{"model": "masked image model", "dataset": "simulated stained blood smears", "train_examples": 97500, "image_size": 32, "crop_scale_min": 1, "horizontal_flip": false, "color_jitter": 0.2, "method": "mae", "mask_ratio": 0.75, "loss": "mse", "encoder_arch": "vit", "encoder_norm": "layernorm", "encoder_norm_position": "pre", "encoder_activation": "gelu_tanh", "encoder_mlp_ratio": 4, "encoder_head_dim": 64, "encoder_fused_qkv": false, "encoder_bias": "qkv", "encoder_qk_norm": false, "encoder_layer_scale_init": 1.0, "encoder_parallel_block": false, "encoder_inner_norm": false, "encoder_moe": "expert_choice", "encoder_drop_path": 0.15, "encoder_num_experts": 8, "encoder_moe_every": 2, "encoder_expert_mlp_ratio": 2, "encoder_experts_per_token": 1, "encoder_shared_expert": true, "encoder_patch_size": [4, 4], "encoder_layers": 10, "encoder_width": 192, "encoder_positions": "rope", "decoder_width": 128, "norm_pix_loss": true, "decoder_layers": 6, "residual_init": "zero_last", "optimizer": "soap", "beta2": 0.99, "lr": 0.002, "beta1": 0.95, "shampoo_beta": 0.99, "eps": 1e-08, "precondition_frequency": 10, "max_precond_dim": 1024, "one_sided": false, "adamw_lr_other_params": 0.001, "grad_clip": 1.0, "steps": 5700, "batch_size": 64, "epochs": 3.7, "lr_schedule": "cosine", "final_lr_fraction": 0.01, "warmup_steps": 280, "weight_decay": 0.2, "adamw_weight_decay_other_params": 0.01}
Rows from block 3 of the decoder, named by matrix and row number. Rows with one number belong to one attention dimension. Each number is 128 + 32 x the weight over its row's rms, rounded and kept within 0 to 255. All counts start at 0. Numbers have three digits each. After the name is the row's rms in percent of the matrix's.
# v: attention value (decoder.3.attn.v.weight, 128x128), inputs 64-127
# proj: attention output (decoder.3.attn.proj.weight, 128x128, transposed), outputs 64-127
v.7 124:146104095164122181127152089185097174109134173175127112133173104121130116090160091087074149136094096125158202137143189095116140177042128134165079090073134060098167050124074118125155123136104160
proj.7 116:127138128118110101122092119090152056148148124149180116146132135125085139149063129192154150099136169111077075138142061222160125080192118151116108128196119183156096139144151076161132171130174078
v.8 117:103054155139162120113146080118128136100130131127101177168142117170139135143139064190075111179152144159085166173102159142108150125149128118130124115094142096177200138103146153151169124075118131
proj.8 113:173229128103094124117138146109154099186142115088131109065137125136098096148132164096157124134100119136171131102161110136127081154141085148116105114163144173112093079159102110110119153182154081
v.9 111:172192142137158139184164092143112168169155139147112072123161034127091064135141186159128127153173155088075177093117087121114133205113138162113097106141122122120137123165119125103129097143124147
proj.9 109:086086112105102120083073182132152118119141088162185159163065162153098157131066077134106146123122160124166098210112130145161114078130102127199121079099134132117158129109132154142126177164150081
v.10 127:132154069145147175111100168087135142172118169155120125048112089139061150106125152057133141179129094133123145130196177168108159079119147183070107143088089129160123215129118150199149188120132158
proj.10 118:109103171083068106119149136136104152120149079108122102198118123115212116164144112188178106121080207129145103154094095121103105094108084084158163135131137149097161085142123085055072050055111121
v.11 130:130103148178140163093111166172157129159134153173187123089104131096114123086155115129173146131188124145124117129125128100105133173086113089135101040102171132084126141094174113108065140176162179
proj.11 116:175084120135107054166161061099125164102151117120116155182145087134160088107072106124109125087143127132134105168142146196146109090207160192109144177145170119130115167105091106123179127113099096
v.12 098:152100140123126127178217123136148140121131119078159124150094097106124123146091125134118153125146103175072159128179134114104150121063113147069176155153111165031143189148123159123149112088118148
proj.12 091:129089131068097138143116160170140174092077126153115159137128121141114124106158163130136081118101098097132156141136102153161064118124171096205119145056159075113147133118125140132111134134146062
v.13 116:111109157194111112137158082104137124150210100194111108134053088089151162097144143127149090136187104144103164146134072136148159133128095156114052095126201170171143105110144085085056142084084125
proj.13 109:159129089085119161110140180162119138114124167099173137109189133137075091122119084138099156065099172127113108135121159179141140116152144086102220126133115121109131138061119168163164066202189102
v.14 113:111122163154107114119105104134127150155164113118123102103174117133115086103114148201087074112143153143100080156106046173132122141104034114117134207148103104157100153162145148118106129159120172
proj.14 114:127136138141115121147170153148118045081068097144129121102076165155151216115090153096150141089147128097182147089121203112075143129118181109098115072132123112132182092126140127131135173138154105
v.15 123:130140113132134125143144142147097109169115131125141075116056131115206138137127155117105183117110133167081126092153119160181141070113173114166104167098130157177160148090164156120095091119161101
proj.15 126:143146100067096188144109093128135146113124206143118117156162109105123153099134129119128112157128181123156123150128097064082125151151120105070120136092104098090053101125154119139136128100098157
v.16 117:082114142076150145109156152116135184136120188075115050146093159130144196118145134146128126125143095145164101145099180140137114097181142094090084095169142135115168126104137165119189160151121071
proj.16 103:198092132174124078074120119152123097116186077168168164069167135148150126140135154112155149155109145092102167067136112132132120149119115138072131137100110120159114118107118094135081117173101198
v.17 113:143137115194117117163182135169063119142137152153162114147101056122157138119171109092147122144108124100154097195074059122119132106149136157120082162084128124117154140213096200121086113166065105
proj.17 102:147133087058150116085110124077143109113109171100138131127131184116113122146095111115115132111083128145108150094186155145168090139115124063171133094154148171131165148101145061108120138116160166
v.18 115:150136167140111101113105105144077195093114073093152078125148142097072214099112139136123153119114090114157123128141127130149123104142172146130078146129180152155139115125110055151113177132078140
proj.18 118:110090071094162148154190188108160064147202147153149132121084152202171146129143175131131137169165203134079162124132159156133135105100131085110158145145122071088113129147154160131127181172135129
v.19 111:135127116116083172120101144124152151155207159128128165131171116073108178135079112137150153115085114114185184132104124130094171149109065118121182159133143081120128099090150123173100168101048193
proj.19 096:090110172105225098126144109151062105120079096132139103114087092155136102059162071139067112112106145102100082113121153127094101114125151094122094095128153180124107093103099129077126091159146081
v.20 103:132104112128162168140172118096152106121146118126127066109175101144107162115134136171117156155128100099128146042171189177091109093144148131166204152126063148178117149116071142086132147135149145
proj.20 102:125144110129052080074117186138062130195103092138135122147051150134109115121114181128157127090103177155160176222151080104149117116105088107092094094121119142131142120162194146134100158170117128
v.21 118:106080151138136094126119112117103188130062090148130132153155151127084143091164146115159093097087148127100098127133130136094078093187107148130110110122146165077171109117178167090113098124094099
proj.21 116:162180145071152121145164171135162056111195145140123113123073167141193144103086142115124172139115119099189158139111128126157144164112140067105128160118134090139131153144087137140148171132199165
v.22 113:080092166198115111128165079094123151181172143190137139125050126142160138154161136132165193085178162091147139075139124165125086110129098143177109079135119117137101115115103135161114115063119122
proj.22 110:122147103124085145133108112140134055083094129090070087109182120103077102071105123153138100154063109182170121141146088083102165140113099126115157164101111116098133138150131179083210132178151113
v.23 108:140076144182140173164110110128045050176142167160103103115118176130129150124133159123129148138087105112106107088159134166108141148119105139159154103105225126137155124142084148125108106100152094
proj.23 107:104158114119107148127133172152152145094105153148134142033087128129169107091134126152113120101138154146147174183160132085110174146196153066092089156172110143149116112107156148108113124128127123
v.24 115:073130143128172095166136120061139107133108126112154075096130134143146141144101085128170120116059127138138151124110169019083129138157164117142033172095168129154136060140146109159088088113072155
proj.24 112:156108098099167159081071120188109095142111141100141139113144127068165117098119161135153155152174107113128115135161084237192138143120120141147210143137114177093111163083099148031105172112126147
v.25 100:119090115188129091113143150102137096130077147036114100086128136095075066134154128119164170081078119121174112116112155092149127097102114127110092075138145188137129138121122111128097093105188090
proj.25 092:186118153091121165092135133121129108142164131161087121162081100137182136146139159130087118100139132109140103140163109089122127112143189113145151185115077099119087143083171132104131209160093138
v.26 122:122155085114138130078171156149094145138143144067127104144122106046173156122083118104113092152160101152142134176098081146128124095111142087103103141151136114146100196127105107067123133132112151
proj.26 114:110101159108107135129139065130125140082106152147106133114114146162120162119198131116170135127112173092140127116155174145145088063162133120079099144114099131112130081129144169184128114113104134
v.27 117:130186194144120111184040138128133146138142128120121128115132184137107128145101103164131173106133142170075120128096086133121096117114138174109094165165089177119178119066118143107144177097162098
proj.27 114:173094073127154138113209166119149131074109159136104157151133100093141109131179105089081055122115084106176166147152174114086194120097140106130150122115146149111114087122115101148149105135133109
v.28 116:142153119165096142121092090043071123131135131178162162129107175172147179130128130132109125187129148118129155111146115103172151082162110115164108171180122159164143141129137136094113157126122189
proj.28 109:074103148135158121146155194124124161086139131099074131131129111072103110168129129127155065093111092156099113143106159154126172132079165140083153071113127128135102163146086165160170077105131103
v.29 102:119101164073119059096110181125112170099125176146148085117161099107128162133134164133131167180180107116157145058115213127175171120159113140131140153158144112083107103090108099086123085156112096
proj.29 098:100149140138135144143143117139112085171195056073124196159088146145122168120169126125142117117090147119134149212138107176142109100160108093112067077137137140136110139126112147199161119129075221
v.30 122:095116125120105135120059103171149218178183123099084069148145134152145156081100144139155124091112160145128139100120137093140092134156140097125094128073046125148092174126123161170120155131174193
proj.30 112:152141182097123118128180130110069116102114130167122151130097128092139145151135115148121159134096121102175143173112140181079165128097128157093118119178146126077167092112129121045111107146123067
v.31 116:148108100145107120148176071157148087045118153155146093112116135171089148134115108135154139075107117107116126137173127150107122143112184107131188091081147149160150150143147109110075114128109136
proj.31 111:156096080130111121129120172052113171148124145147141172127113082049146053200102127121105088120153172165104171109104108135131124116078077149148084111129185116118116105133098110145170161149213100
v.32 107:157181049160163095181146161093127118108112150178147126139121118111079124089122118093119083150089149079066153182188130166125117162141099175104086131200171148140130113136117128096138113099094106
proj.32 111:142110116095098133050124126195151109102149125092122133106103124165147102166127117128108142147178093141133111052138076120136116109119144113172176082112135131070122149131177086146125133144128078
v.33 106:121108065097153173124134115186115065120102120122115115106124139088147142129106135176124111128167113140132171127100091086169077131140102117176134186130147156164104081102119176140094085110079174
proj.33 129:141154192168136111064111167084081166135127118141147145159159119149085077179145130097109134123090074090119156122173152183134147132159138145159101129124119124141134189144110181098141139122160157
v.34 113:093094050175097141103087117166118132136152137164218124067089131132120106098106061207094139133144085102173085153116106151132106173123142100181152097098127045158129139151174134132157154138074145
proj.34 108:185184146117123059107102141088114094140097137075077101172168110108110127124163188086120133098169188152097106150097146119080146086103074186101101069137173163153161130097105067123109107136162152
v.35 120:124208118148165130156146106143114098138068166130098062178108092149054121128098140099160157114098158102168114106090066075139085104144172100137076119159195137089181104106095192143089120129099152
proj.35 126:166056125172161117064079175120143157126204141156144175096096125092176133144146118160102112154104114134098125150125169145152139148105114152107171106122064154179111161096185124097180156160154100
v.36 123:147100150150103137098118068171085170067140084123142068074172173115153190149144115174080136141145173122070155107147146056185115138175131114044112141137142073047132146144151112121161136079120127
proj.36 123:121160153074125112179121146125129093125166137158147159155134121108104058157138193095145149097096087124155122156114117222098154142133136138145087151117141130175158082125079195143145110121124170
v.37 109:091109113127107183098143070138155115138126061076156122064078205145041144102120124169187094097194148177110090142130182208149127165090095115105109137119113076122094112113098119194173126118111058
proj.37 107:182123135171102050120103165107115150122099133164130156201167097160162115142144140127084148178109151133159158116118063082078111110178121175133163134149120133130162155157162081069148115114154154
v.38 110:130105149181147120083126184140095090163103154160167091098068085114186113139080126207070166135152135127101150145135175088148104093184158150124111131160126096103168177120164124087106068122106091
proj.38 102:127130107121063129160149133151145214113141138120079095151142133126107150090197144073130120084091146113130114126134080138130173123116134103097145130095150154167147126084077101158102143145138203
v.39 122:157090098088159116152134091165134104143106110101105139104094153112136165110151185111079133089115138114173087148136085108133164144150126129115106140141117189128064164162167064088102126095152187
proj.39 116:150120135126180142120138142100141165097140158152097174179167145107134101165115086152170113128174116144074148092069147146161143125095208106131166111110125116064180144134097214158115144177097089
v.40 102:108137100089158143110128139216148120105139080102136123178111090134106099086151169112146074142186085152054107146110098150139143138068117122153152095139150150117129126148173100086122096123154093
proj.40 099:192119146157071067182160099115133185155159117095171162086139144111125105212117086138139157090107153133197155110172150164113089106137129114137099161140171046103133117093121082144163154185093111
v.41 111:128112117079132195099122134141045114122147133114087141140146133151188096109085096112114173182168091087135163091153150109097116113100140111157107052171126095142168112094122180130101155143110165
proj.41 106:139166151185129043120142090123212104143084146144129081112118148145052166112173162163130137117100177148150110152122100133119147138162087105111131173112096166117106116167084097051130099111134162
v.42 114:163080135120113107163135130102142107173105056099107103125126163135113100140182103087201118106139140068124163147099104115169161071108112111134131135134129158127175125134103189151153090186092158
proj.42 112:127175142122161101108122143189120121115131194140139164138190109136180153161108172170059205179087120135186092086130116117106111116203106141139116098125121084122091119124148127102115164095154164
v.43 104:155153107104140117121118205119129096071091137136152121131085078145144105082145087105116171110153153144131120120155123116152124143102123121067105118141123153143110139134153102060123096172215119
proj.43 106:095064116173113155132149095148135194166167122105098118110165157115084180144129133143134079094122123096146135122119130123123110133114086086140158170110115116126089099107111116173126157076069143
v.44 110:144132119151112122066138117140096193136177144123109146155105178139133185075076156184110141155133138099128153137099121102117068165149135153096116111146080140181107108130154133172178116153152121
proj.44 107:121133136159075142179112133046177120081104083166111075130164113121119093183145088091124119135123143162152128094111156153118139109104131151135150155162134094109144145129088150018145106102144167
v.45 114:108164135087134082108102081143107160104116093114138170112074129118101118111103136137111089102112151103173100109123072177087130147092066182149127116181163120137042136117136125153142122116129169
proj.45 106:116092113171114113161137088126135136145125158087102148124165166198148154149149098105153169187156102158066143175119163085110155086118133141111122110082097085102220113157119119084137120127130082
v.46 123:159092204186128077086112136123098051130158089116148104092062119134186172144168149110075165145132137152123138136124124123205122123105163113065101117118165134087118134140059065168087076105143142
proj.46 122:099155068084119144159192129109144156093186155143144126165206143133084066104138095163155081093103104133126137151157103121093156089142099145141173194127138081147108131102126186161156122171074153
v.47 124:107045120139121132138170175118129147141152144167134135169094112165115106084177144126099121122131104130134139096099134186135142185119096130208067180112140099067162141103165122128056075175111114
proj.47 113:167197099084107148134076000127152114098144117108142116118117100118178115169111061119087130090091105138098143185198131091123123100196179119066145075142160133165110152137087150117159135101153131
v.48 109:148111096140136151091096159104099125134163134056161091160124173102105115131177131129158162145091114073101114177098102140133130166145101102126096118127180092110181140095153139086124152126138104
proj.48 110:141120134099119063146166107165159091171138150178117170070153109159204128152092113092095133122152141164160121074173151143089138112168151114136125144131128161127066090095139122175125128124083145
v.49 124:130131145122139133150141124122180149092103172137097111144118140178100145130087098140128145097191184155117164173111111168154114122237126084148166138071135123135155112078136166128058106154097142
proj.49 115:122180100123135161108131127120104091137134109170159088116146131117109150186152172094099134169065072116109098110115147076122101156100085151135123096123131149120084115193083164113192133097121148
v.50 114:110176151197122149143142099094159144138177077145054132148128104157164118153104168166184116127177105160102110104102053142157160157068212062184141162104115149176151066083117156139094124123157164
proj.50 106:167105054095117127093164122164110135102103162118209157050130145065075146096136084119108146143074144177137133161169177135109066115126063171110119117149113110101138161202197163084154157159105103
v.51 107:125136112161131103094062121163158134031197134131143093163091144135075136102145176159113139073144074180141075157129142117080157134094172137065164164151121124151124120089060138107204198173119111
proj.51 106:120105112160099144170197167122098125140090143157084145104166105140140165128114121106185149116145212061110179059123182094162146094114106129117076106131184133140133162141177093131079074155134107
v.52 105:106096157106093187169153101107135133171050110134116162092151157111131130175073141094114133084154140150153113133115219130118094149127105133130151135155116202117099154151134156185133140145142133
proj.52 112:108139116171197133101094171115105128078117123114127115146092142140114076087174169179152089188096097140116163130133076140138140169132197090189096114106123090102175127145104158050117124098144093
v.53 110:103124138107097137132107116223074087140099172083100164120156150088129129140133145172113094113120127168191139072104092170101134165137132165168043168177114130074121133120108101151097123129177110
proj.53 111:138146105151188120129117111067133170143128112183116134150124161196118161113130126123126158130136142066094062193112188093128166119153130045074151101120132141174146134129122168099173122094133138
v.54 116:113117128140111108098213111057102131169114114093137135138091166112099147106118130086173098136179136128118124068161127160150165100148068126111121090153134164138079132116083170083162168123143100
proj.54 118:148165142143112115089111147113146162122144152151107215107156113101111141160125133154153148091047148147134152207117127075100095117110158114120104175135119121124185129107151090164155087134144153
v.55 120:127154118149146146072108068101174094098130137111138152125170111133114166110126138129068140158119155153115092127104118175120208143126129126155174151147112097104118164106154192155100064100169117
proj.55 114:158130148116129128165147089157048146129107146186135117157070131158151065147097101118190096074132090114122142137178119117181068126102128111135099115127121143111169132180123102121096131120111137
v.56 112:123164127113149135126098209142118162153130149170153163043145121194202106108089137098170169114124157131094168112140151148147139125146151127093115093128221092127096126169120168082123141136091115
proj.56 109:113121158179060138157192103128213094110165108071122137182109122055103167168108159143123124122108131126128148127133146105115116181129091143201132149126072141087157134110105054144138135128120151
v.57 106:151123028172158109137087143146158062161137161117105141138139111190159138122113112111154117141134131122119124102127120151089097165149170141031155134096094128096126142152087127118103139157154189
proj.57 108:112168148106105165086116118153127222092097101120108110126077153026091125157125130110099142112134101133153125172134169101160102144143157093217114137176165140144091144121097135125155122072106048
v.58 119:128135137048132194112145149130110129141167066104118165105169150091160119202133150138094123216129141084112153097132191138108075215133185149109093140134137092168071128113091138148160142102121160
proj.58 114:175150132123132046103132100123120114155161123147139130116111099156094129035125090105146132101144103176140142186123070127139140076147065111117132111119067181036169158133160167157098113115117100
v.59 106:113161056135102150146137127136056157164096120155157128113104071156152139105119136101121139172149134137113170080116154138118098105114208151104102105147123131096123142090092152141185098108126083
proj.59 110:102087180104133098092111152140159165128146118075109128163082103127102120120100117145140122070151107165147103239139122109102149178129042098144168145090125112187100131135133122135100097093139168
v.60 106:146123101154159160082124095092110059125117173078115166134130145113120168150109180081078099112068131104172153113177179109151104135095193129153108148114174140148143201123097106153078119157168150
proj.60 093:125159091173117131133197093181143191113105107130114110098172133105182065108145084155175158135156135121036122108100055134124101091136174107122110137173095127146141084143117181162139150096143080
v.61 111:118137080105136143092145163168158147179055099088167181102113166099086127143112161171102159162098117109186122112148102199145136136161141149078085103105091157136161120089134135093189102086142093
proj.61 107:162134182109115072093101117058147138118176119130124113150135087129187172140180134118145085087153136162077137177109161081131134154112115084178160134113122112113113140168129098113136161124072183
v.62 105:114149078193111095104141160100155184168183167156216126112114097114190124142127106183059140106106113102157147104056167104155183169121110126090121095109108091147122137139181161149146118187137113
proj.62 108:168084167133104178146140089162089124093080123128097098155139127061098115087174132068153107137141142133114088126194103168151089147141174178097132118127163136132128109079096088075116122124111138
v.63 113:127102131141152133132054130117175132140107034121116161120180111132185104092100087080130126108107116172104115133104138105176097142117126120122133096147170122111124121104116150083205198094126150
proj.63 114:136159130082159098122222159173073106113153179126144082125109129132091144123142115134112183132205117086132184115127108166094189126077127109090132162180059111155146088162126118171056105156155098
v.64 075:169119142140141102145150085174108100133093120090138170163163135112107123101177084129114084102107142127126116124135141181127144075086087117058120121216110078115158111121094163128182143141126106
proj.64 076:094142083108136154120152067094184255134181097148149117131165107120127135135112147136184199130116176175135134104123120141194084140158172169189134168042109142109139121134166181121109132134139129
v.65 085:145093108136160130134163223149161121162110115124134094119074148126147143083117136067117149110141123115130148119221094111082114146142169116136133069099144135143162129110172077074118116130096143
proj.65 087:161138150151076106170068138097108145098152147125126136141155072116179060176127151181116154145167096149089182134118134147099099151066070104092146135142189137133113132136092106133155116126134143
v.66 093:133123086111124132131153137185106112117057146104186158184135148118153130094104141150155102121167147160107160145141113094113087141169096129179153163098130083168117106154186178170161153138139090
proj.66 092:116167157137123129172071168123121130154147087112110060084164212131089106073116107111122104147155094097116138091137124138155111159113135131166130095094093122117160107117107150144129143130182125
v.67 102:094144124141119110100078099132153107178176122122147244128132165087136143107167083084176075094129125102174121084119136155125106134097097058144123129172131081151154110139144110105105108157073126
proj.67 109:137110144102152134113188108150156158096198184162176110150156102128146157093158143113178126159092151161099103164141154105145052133143153125140169108150136134094104096109160144089134133135161150
v.68 112:088121072188093106156140151132144050098093171168130116124107120130026096116073089154162120167125123132153105108101058092161128083132121125157066126175209095160097112115114109118104138141110165
proj.68 113:162173142116129095106114123163075166074163071184140166109150164152184125143111110089101114087106057119160165140140134119072150183148143115137102137120109171087096152136112105082195163161079102
v.69 083:126120153153166149129108074185132153102096169127141074152160178140134114145123138109159196081164122138176158069164127145123141114109089151116107110189185129154177092145139115123141189160036145
proj.69 072:102036124128093108130141151179122133172136153113184154140121071143124094071145106122113162118085138120188097136118200128132123103127087122114146158048068109110108145140159128091156137135077157
v.70 094:144126201162090103216122083172171087060105168117063130144143081181145114154143120129158154139122144190131092168113128110174129147117142106170163129148183078120135113072118143116183171099180140
proj.70 097:106147082110173123066157120101117159189126083156168161142136098115111153129131133105115109105137100099168109075165150177149168129133147189097083167140121201163132140136155143118137106145081091
v.71 078:123159106040149140108109183108097086102103100137099139133114138121121099168148116107160151128138135097104152164054081119138145114157094168128160098112106176118135128182093105131146202127113119
proj.71 086:143100138185097173149071150174177103114141106092118080119108120110095136078080094132071122128140106096073145127134095117076092136141055065091151170156121159147112160120136149104124150128100188
v.72 083:170078121104170130110121041128125139084107090162173195145121120189179109166142125112092163129119122104066111184127122073158089102089092150159170087149136076084107089138136105165130106144137130
proj.72 084:152173173130098147123136134131142144147178135181114109065124124078135177055153147096137088099154111145127124138160136140194176177148117132071137126099116161139109134114199109139136149108124110
v.73 091:155155157095082095157204127085181117122141110126102101100135070094132192135163174132131132169114137158129101114170113131179075131136188118099100131042089142109126109109101132116112066141137212
proj.73 097:077160180169134133123147109087071119106161102122104148188154147128169181206100061131116060119152134160145145125130110109070154159108175149130128156145095157183079095135110069138119125140174135
v.74 077:168128133108098123095178118059096127147091134148132183160134119089106175164151111140128083132094162147150114161089080108159151133152127104111165149074096189083099125162103134164157137113125144
proj.74 081:104095146110109098117102122147152144115158148097017108119160128146138179162096119130089115118124176137095107154155075127116133097150125139185073129197126148143142163090154157145126113162181149
v.75 075:158135079153142117097112156178156141154117107107163099180100136184100145136115184133149101167097136114118214087146129097157078164114078107113104092113087118190163150127130135183084151108091194
proj.75 069:107106151077150084161122116092147127124157048080132095094113163153119173117137082159105147090153137124156122129140197078171135177102120135130153111121136146113137128100115118146140162190070143
v.76 092:152122110102109117139155085141128124098111144110123140144138095143189142156062123205082196101143144134115126178089106151187119185148111108148117086101105053067117117129115126174198141127176071
proj.76 098:101106143174201138114079183128175129173177155197120121067122163123092124076152074089106090078146122127111115121129119159076167142070170156148160165122143176185129139131165145109092132122098116
v.77 095:152167120177124136122106082146130116080119221097187127134130156141115122169094131113187142168086109129207125097091120099119158177111084091110158136182177083149201101142202131138099123153045149
proj.77 099:138114172138128069109146170179113140163119144164147123126197099091147139131167110120134133130132126116125094200117194074133118099135171180137093143167133137099102161167169140108183154168085151
v.78 076:135139123142077128088125160106168169099138142089133181152129147116094092120150072111164123133108139064152143115065122153157147146145178103109116171151125076125107119154121081117129127186093104
proj.78 086:144162179124147122085167139115093106118104140138107115131125164080161134142145118094163063098123087142148110215158111099051097133123113171117107115184109125162131101134136165076162165103094140
v.79 094:146171147094157127106132076102067137094109121137145125120125080149123124121112178085171110152113101150119096081171166072062159067106093108086186126123118197125131123151105118146124110158098160
proj.79 105:083087113120099122093162118165126081161062097075118079132144113123111123124165127167083160150152124144122123147109132139232126175148142083095070138087110057084108127137142093156144115117154133
v.80 080:141141117144140107142124095126085142106146158098173136093170125133155104172160041102116170095157122129123071121101132119131116115105156086134114138179131093101175148090140093143179197115177076
proj.80 093:149136086114134176060118128150175127144147117172125152097097091132103127123098136130146138131124156099110093134125103166101108130145163173099139151145147121167133121160117146102142129098090139
v.81 082:120137125110116133106096077130168136129101122119184176136131145110123141165103135166127128159087136065152118085084179114145142135125071197119170121190136105137162151154141149113109077157060162
proj.81 082:148150200087072143133176154148096082161069114136129098105182097125122099093153173090121088133163129089103112160183102092156135105127119166133126134124119096111065115156148093122093126127117107
v.82 081:110193102152149142134109160110127164124134124179062107149154138147114147111112154099072161164110119145104175208129170112090072160127132176146168114120099110099109133179033104130130186124112106
proj.82 083:154057076077119083183093149112180168128130144105176159139079130142124122163159080114069133090113145073128141113109112158122130153149086126092121120128130114157106117113144086108065059107081115
v.83 091:125097065130146155143137122165117183091161092089170124074108158096110143125092137073166090070165101139151110123128167155093073165116159095142131139109116080187116146089159134104131156125147100
proj.83 094:148144092084106109125129112116173109146113148110189122156150115113133115127139109128134111185109133090152137094103153130173063138130103111136188130121090127090177047151101098106137145145139114
v.84 074:137101145131122150120127105190066103090130167141115146147130113137146165093122147184140146105108152090130155132091147107118165145164098119160087124101084131139106181146124147174096170087080094
proj.84 071:104164154148123130134057140104190136193142142109120102140131132117111172143063140129127128126152091100156090089110110144106140143139152040095127095093221110134132135065112112177126134201147118
v.85 086:137139109135139163108083108159116109111132094138138185138092123072084081124066188113158136124098145086188080130108172117162034106125146166124117138158127080120151102146109076090132103161075140
proj.85 089:137145150123062091086157117104103110140141132152203058118208130127138166115142117126072076157118109134076138116131126087137140181098136077074169112142100156150095076153156089136130104152109079
v.86 082:165098159080139058161149148150075114129133136119168118186123147106091153102105166131124116091049186123114130122133100152100126132137149126106129092075099101115127146057155135109150103090042119
proj.86 085:064134096179165146115105091121097133126124111140060147125140067157093148187131113175156166129182125152147142096115144086150154145155124144130097147116130136115115136127075157167176113063141158
v.87 105:154141109087100150093135205099173118151141134035163146176130105113147118114133146127082099112122148123070129133101124142143148192148140091110079165060077131104123156095137157145123104125117095
proj.87 105:114166170145149139142042137107173131158142119134078085096162122131117116185120099168157149142168148117124114105188098088081144082100134157172114117139203134154077166096080152081122169113186156
v.88 078:117130177132073074211060147111129173127147087159133139113129128070082121172146094129127123168122096134122117125103198074127110128187149150163172131124108154156106148124127101115085202103098159
proj.88 084:143101112118097186058150136180119090120129127112164166149136142073097192120175137117140144173140186088150107116128068135140102185103142167087139196161184151149104128099129092136168082177088131
v.89 079:149147123150108146120096185117139146114150091113101159112128095068183168101190179094126145154119156076116126122143102139061174121095101107128089177160057141120092198116172100143149124093073154
proj.89 088:139127150097175143203085133120171132164132060106117157121113093114116169182100062153179121142146118199136101135104175123126118116134156125088082092149174090138107171106106169145092146137129157
v.90 071:168126100164140161150142124146057148055181100112181181100104139086095143089129145164127159125113185088140099162130116119191195088108197164126109166129129145150088125141155121130126111149131170
proj.90 077:162097123094121114106098145125144181144075122171138107138092062094133165097117135131108119149109133158096121093103092095137127110118158059118103069089128107054083154134080155124090116095092053
v.91 084:124091157069148100101079142081111101172164131089195156095137134126160115133153147102123186037119127096107128094136157203112149082080106119123140083120091151147147107139088141121145144129124141
proj.91 087:130121064169188130125144100101209100128136183146108116148090039107121131135150113145124159131125137156092094094128145152111143146191096078161213089126178108121120124137070122129094067093159148
v.92 081:126111144134135133063076186113132117052118082112102120159096131111165080112145089067051177162151049129121134156102187094137110121134049103096131127156082136094118092176096079161081138107149151
proj.92 085:180076096121077086102089149135208114152133121127160083089085163110099123161146090147137135089086201126132109075128097161135150087078147136132112106136187115131110175035102122098109190110070122
v.93 079:115179115135138073169109154100101125148224079179140100058152086172101145190120134121131133126106109167116132100149138164066189132148120131105128130106087138159090150158153170134151154136126126
proj.93 077:102109107131143159174104149117166136058091117123101092131068112121103117155144112198148169147139154183134132119103109114154105066180190125131117154125190059057131154117071143130156116205083106
v.94 111:145079155113188105137084134164108175135191102135146154126147120097196101094155162116164123092098172101134117082132148124080139069128127128140151104121147138153124131076177116131183142124077091
proj.94 125:102132120147146158152147108157153089108138110117116131108123094114121163119212126121200196170153084187125124139113174119195080133120105105078141082145105125113189157129171120159128116149148146
v.95 072:119164109100112145086104103082112111141161195093134200128049130134085163118108155140129102124184127116135117162097090149133114145116155093111048134152137137093136158093125079128087152125161134
proj.95 069:115109105207202122135130150166119111098174132169115130157115177134158128132068101116117091134123165155085083103125089080091111184111170084145145117112116160157124106136122115136130098114106129
v.96 077:148139101109166108104145142160115064187132135179158126110144171116065178094111195119127147170112136085115147102157138144161101124164132103109088206086029089154138116165161136127135109154135176
proj.96 086:110095133101101111174110143096136159075115163099122059171141106100113117204061088156099114184099117133128138130106148101131132105118170123152146068114149154112154118079110135104179144197108133
v.97 079:121154174139096166114138081113076060208136166160124148099152163118121170102110112140096108175195111111150114105154090146142076126111106085083099168183094118147149111131056061115141103134167175
proj.97 081:126072119088144137128191073144116110067177149068104121150135102220147113174071186113155106136095160133150141142134152142092104118155171101150119160108067110124165091121149106131107135119108114
v.98 084:116089144107166064130078137137144133202143184093177121124101084160089136169129101158076075096139115102076099171113080135187112099103151150116105116136090189125099132168101099123145154106105117
proj.98 087:144170143149024083169134141098165085117215138154082121119093137093114151103108108144120112118076132148112108133157066118086159157168104080122128128061175163137114099069142113139110127181129116
v.99 089:129128123143180139149086078172125169121148113172050109114121143083130113055137109088108204078161091152166090108159180175068126154115148136116140095161152090154170118101145045091117102154131109
proj.99 090:107078116114185111084170146137129114125080151115189169189154107150172096111181153114157158115117145179136137146098139192151160141086147126118205093140060126129142060156164095118146115103097133